config.yaml
hidden_act: "celu"
widths: [256, 512, 1024]
mixing: "mixup"
loss: "cross_entropy"
optimizer: "soap"
merge_dims: true
max_grad_norm: 1.0
Rows from block 3 of a small image classifier, named by matrix and row number. Rows with one number belong to one channel. Each number is 500 + 40 x the weight over its row's rms, rounded and kept within 0 to 999. All counts start at 0. Numbers have three digits each.
Before each channel's rows are labels from the 100 images, of 14848, where the channel reaches its highest value: "peak on" is the class under the peak; "patch colour" is the nearest of a few named colours to the mean colour under the peak. Only what is clearly more common there than usual is listed. The data: made-up ball-and-stick molecule models.
# convs1: 3x3 conv (model.blocks.3.convs.1.weight, 128x128x3x3, each kernel summed), inputs 64-127
# convs2: expand pointwise conv (model.blocks.3.convs.2.weight, 512x128x1x1, transposed), outputs 86-171

peak on: red ball
patch colour: red
convs1.10:515493456445542499587549498515528448428472531447485506534521470525478528535521457526444543467495484508504483517505530537513499467532565538530481560593478528537492490500535508485465449498474445
convs2.10:540532513488528453432564587444505455529525453530540552453487488508455496551523523470449524496542451493550560498572489509559518443497450499538482459464482538544528497501491508465539484496535473519461448531475497458501502525538510519487493481432499488517505493

peak on: red ball
patch colour: red
convs1.31:546449443535547483548498461478519500549478572445510473521489483522475533565511559516469501504437492509506536444540488502517519513477535485568458488578412477424525494490554484406489495535477508
convs2.31:578458567540515555501509449512496539569549459525504507514606458561547527525472526479472531507562459558494510485506469567475485515473472500497495502478619518493527522521467502495493527504487473503453420538532492627513474602462488457479515557495488570498439518

peak on: red ball
patch colour: red
convs1.19:516545513466438506460552514446505485527519415529493540421476499450508495399486504494522444525485522456496509448524497566478501519522489472512541462515529465467483508474439540587484525437533545
convs2.19:466440554455540457492508491501515465512518466492514529522512497450462487510472443443498513489434447489486590492596537566561551468581539550519426525482485457536483479543450579532529489571583502473458532540478504464507446495577503497473438446418521481497545444

peak on: grey ball
patch colour: grey; brown
convs1.126:533523586473451472402507564530565539579592463538514493503579477513463529464528559511573490555496556464539459505532487519555505505505473452468539543495535533464539545572494553532551533481515528
convs2.126:464558515525443493484545464513456508524577493479468463520579505518527549553581449554496515527521499527461541434470431557517550483461443481458491525544521524496550479501463517456472513535528574467469467402496520553570490590484439435510464511535466586522483512

peak on: red ball
patch colour: red
convs1.14:480532490525442534483475538458484561574518477450518492417544435537530471400507515517555438513540552503544512505547544506533569551510506482501470454575522477464495484547526518522456556471550529
convs2.14:522446489517553429476559484553583513580506551483477490470554481466499541503439484494507515477577470523491525481533503501488500478552474538463503445514550435455525547510475562513556474485520553471453487506454447532574512519464582476555467433507496526455440474

peak on: grey ball
patch colour: grey
convs1.113:524523478478464475582538508448488470501574446467514560512507557516507564452536516571486428547483502410478531457496547542594466468496463574506424480476541496544473482533451485519537488562543492
convs2.113:537492486482561511511493571469502451505511462492525523519474505503528459464492534492498507476461537500545442546516442457450521585523490495502516466501527528490482518484485490523518511467486496536509427525552466504556432537490538558465473457495485530496447493

peak on: white ball
patch colour: brown
convs1.111:428548542497475523468470498554494485500511447534493511408500492474582509399508524441476461505542529504469450515559473534503489483482532525562578486525482512478539564546461529609537491474504513
convs2.111:442512556486529489508494421437498528444459516477438511509495487461452539558498503452476445470553503471511515461433476501500528487528523525483450463449461552480485457434451450508520494590538499484490491478511545497432454502471499552497501445446518448452498456

peak on: blue ball
patch colour: brown; grey
convs1.116:549497494552482537526524464528472504422453517457529509446422509545507452498455489526483470460456455520530525502550550483498475565469499479507446439490437477492474467435419468480461522439444548
convs2.116:461449504523441482516481566464520435513501520467469483434539458502535585473475591606452572525541462511544463478512502494502441493493539398444460513505450488518526512475533537491528476436481517496561529531490508441518581370546483476482487507474459494493492489

peak on: red ball
patch colour: red
convs1.122:502499504496495451481528470502600530526546548504494520514558479472424542548480532495512549511437525501520489468490472508485481459525575440468528520616555500444558489501553471495533522523537499
convs2.122:510461460459473469518488479561476464443462507543498491514500477535551506555472535500433544436497507458540449486550485485527446527482469476433521525566487426576495506480484438540507496492519502559518522493514476454541508457513526551558556450424463505572486495

peak on: red ball
patch colour: red
convs1.8:520452492443467545514505468488500544512468443462516483535539472506422405478520538463481493453533504492485470547514523473530507457553554452504502455541437507502562493487503555448526455463436465
convs2.8:444551454508534593519496542539517418486493493494547501481509457479495409480473514473467495537485508491461459546516472485455480514540467578486504547468520547540545543549525482538524475455428513482495511545423481576520461488518545556536591531505491501565481458

peak on: red ball
patch colour: red
convs1.105:493526485525527525506537525549510583558505546483494531483575475518499517525547566475488537540440494556546524476523454482513555493529526527468536481483516464444484563537481480447488526480487512
convs2.105:515540518504500479526477487451509507555497555534474489412442533534531466480541463495484449525517471429489464502420534427438484504448552471398556483497539513487457488469546460469485510425448472541530505415567518478460511563532492421480490541541517543526546560

peak on: red ball
patch colour: red
convs1.47:481494513466506482540541512489502498519552533507490526500557476471500509475531503508496469531476561470523490486523501563503505522519564477493486510640527466503520464534562532566509509511557497
convs2.47:489522540490552506469480500461570527567501532477499607456488532421451473491499571515480478503486435551533468564563430477533563497530547527457445522488544473535482423466434513522549491476516530502490452430516515459478435552543572477528551496486518501532520511

peak on: red ball
patch colour: red
convs1.107:463498510537551500511520540518540504560475498519593501449553480531493520456504532523508453528483501495516455487518450544552552550481557541549476520589505483450495523596547508568505528470522543
convs2.107:513498489531520538527512466426517530524480449479426566449501523516510446494541502581500500473459558564506447491490493480462508540469468440554502513517527522466428489498518477435513522524491507564536460470524570462536562529502425431437521534510501545492525586

peak on: red ball
patch colour: red
convs1.38:527471539550516507505506478539501506508458552504538436539496468504489448563494505435510594480516473577544445562494491420476548531457519483462499508557433480507545571530556512446517500469432523
convs2.38:511497482516466518424457482510573462569523494508459506515476450448495458537481449453517476464468465502569533523539480501561540505551487539492443478509463513514461542497490607527610515504542547524508509578479491496531422479575531481457450454465522493478522447

peak on: stick
patch colour: grey
convs1.45:473557519554592477527513462581499466520490525513565509483493535590488528517577585555513508546460530555502525508536469518531557483530472526588465488493476457496429510512518557496444469489459557
convs2.45:504482475460438467489458498462524501474456551535451522444490483484453456509475589439513474492509540499537476532526537475464511465515537502475494484433463469556423472500522475458487506492464500569521485552449456483541520417495484572531505417449427428606458432

peak on: red ball
patch colour: brown
convs1.104:532477501532481466499513531434542489556467539555432433499595456478495450501549495465555507532509583509535468474487442481504523537520483463463619461512535471463489514486472565492502544507535543
convs2.104:505503461479500504470467554534528473500513549526589460443476510510510474506483539531472516517464441464597501439542538494474488489536529532458465480481517461495477486457477471519507545516493471502523463506522476468581461544508447477597468479445501487508469474

peak on: red ball; orange ball
patch colour: red
convs1.121:501533558511453476553534536483501513509525545506521548436545430459544503481498490451561510513454471538538477437445479543483524491568539510468504588594524450456568506535498497546516552446506531
convs2.121:538524463537555522498494578475510487479553493482518518526487460490574422453459526515504513525518486529530478520506479459475508511502471492523505545537548530507468504492512487548547539441464480551489495556454452523541512582465470536510463510507482513491445495

peak on: white ball
patch colour: grey; pink
convs1.53:469429461541436548431523497483507541476464548459459498519536514577504448471469513485454483488506449481507492502510510463539535493435510469480488503487473524489472437436504435449486481469537463
convs2.53:481502459472471487472470500586543564472512567490541517486517540516482449496491519521468483557543544489516487594471513410467503530539463588551534470522548553531532574540541519562523465487480478488496532544508491521447559524499508533535512463526524488506452530

peak on: stick
patch colour: grey; brown
convs1.101:449438452463524536443438505470482509474457443455469454459441478534495484451474491448404477447506432445495472471428481437536522461369530546538466458479435501482477482510463448482541489471464480
convs2.101:499568574544439501483474520498495547508566521483504500581546562527527572517550476517459463488520486471466496466534558483456475511496502542484534565472540476494502486534533546549530501549488459511492465551536512547516566464465475471508488451577514539535464514

peak on: white ball
patch colour: pink
convs1.120:501422458558626497528497453450472531478455604465463477523485499557472464555569538509455528494438504539518533429472488460544494461511542446472475481469450474472474499466515459383461510465444444
convs2.120:535457470447456538507529493541519591535498519517476451547472468540517519479498530498456566431444445539408498498537451449488462592548463429462499497558532459453508529520486567558409500478503534482459478539463528510551508516474420407437507508524474546444505539

peak on: white ball
patch colour: brown; grey
convs1.52:462506512478504452494461513499495527521601515540469522540581456543487588534576491518522436547457609481510501460505436541580523506489495539502474498471515530440544459532526534542534512506558518
convs2.52:438549468513556541517510576489453466515493513474492429477466460491532482608456532469513536431441548464488502494481541570549517454537466450483438487465571508476471537522435471566520475533546517448514532540452500429474512523464460541576466472426453517490489544

peak on: white ball; grey ball
patch colour: grey
convs1.92:462495496476432444431477466481491458493518461443448428460436526473436511432514535498428453490508513439490521485488490479489462511394444509444462430476501481550481435466467451521452477548512506
convs2.92:546490495455487553530589506471570564471446525536501503501484523505517444509512439526463496494480517544485558492519428439494451508577444576497529475506513479509487521518508519525508496503463567514450434513502448537535541478492478508486498521546483561514476565

peak on: stick
patch colour: brown; grey
convs1.44:551401536520479517454612522455502471514426476559592481491477538431548440488449495485499479462495451468487505463560480459484505557555505434534460465452442487529470509487517452436414522522445566
convs2.44:454527468558500495502473502468428536519504521568496489490449508457549442475529517569536468528494481535487464481515549412421512501470425546578548555515528556544472486477482490464484550475448490529477414479543517482564471521573480500441467606562505541536469526

peak on: grey ball
patch colour: grey
convs1.9:550491539564502437483459510497536516484501552553532505503494494457534446531441491422505552519459474564542470459501451477530544544518535457452472548536436502439526542472474448445578554468464537
convs2.9:444467526486618477528495540413483520459495538466495523536428532525471516488501519518468526462523519421554484546524504536499512514498458498525479473542481504469519473530477500492500452476531571528490433542484421531490545468464489440517473408437420490468480483

peak on: stick
patch colour: grey
convs1.109:464550479452463493550398509538507472487517440538487510434415445495541511450476464499510471509484469551541411561450474508432541486488545511433473485508420500441498477501464446566493507387492553
convs2.109:512464522499466524548544439474514549516483546544603530539568509582565468524587502566468524473547505494542513489526543509459464530502484507446560573561535514516528498530493490518482539504461552475505456527590510503429552465456519437457524519465499572525467535

peak on: blue ball
patch colour: brown; blue
convs1.37:583505523532449499475535531518525456504485484515567514452492525525544499434539555498539525456511498524569489509575506470521543560490496590542536468464468512449497573523467524539504576497546581
convs2.37:489567562469507447487379564433466505515440547490461537526469469543577504544498476465602440415541455434500497441419561484526545496454507416494567522407481558468499430452589504449492452516478443473535519460550491465499566474513435513537478525521437526516512550

peak on: red ball
patch colour: red; brown
convs1.58:503519451540494570474544584524564572536513406458481514477532504541525512463549519553532490457520487491477495492527486426516511525514484546520459430496483519474445505578438479418462524521585553
convs2.58:501484475507558473491481545449509509488508527504486556543585545514537478510523503534556461465490547515501469464468559511482523486462439550573534563462513614475508490539563458486455555513446488519496474477522476550486501508433481488538469549551541544481475533

peak on: red ball
patch colour: red
convs1.6:440506476499396547491530537546464436499456470524456476460506459509554478430541500450478439493596527462510462501522511468521510512536511576540534484567506462540471534595507592555542516465549533
convs2.6:504465479554542530458531467548533483459459473535519563471534432535487491511479491553468558543481446598521478524514486485518421527493495464506502530558545492510461548414483489492534496527503420483550536557401514503566586550438425469475475499439495567471515535

peak on: red ball
patch colour: red; brown
convs1.99:496553478475526493547518522539509459457516502486569539541576547498475516523522512575496502564466573498506557532496488577542457418589527492541540533492565531528523485517505541569517443535550505
convs2.99:441467456472555546470480518492539485508422542541514481424527493458517486527543547470499575504481501561546491516513506471481496512475508542485480471433448507459543494552570529542481508473501456546506527546494519474474431562527499525522486508484495526422461559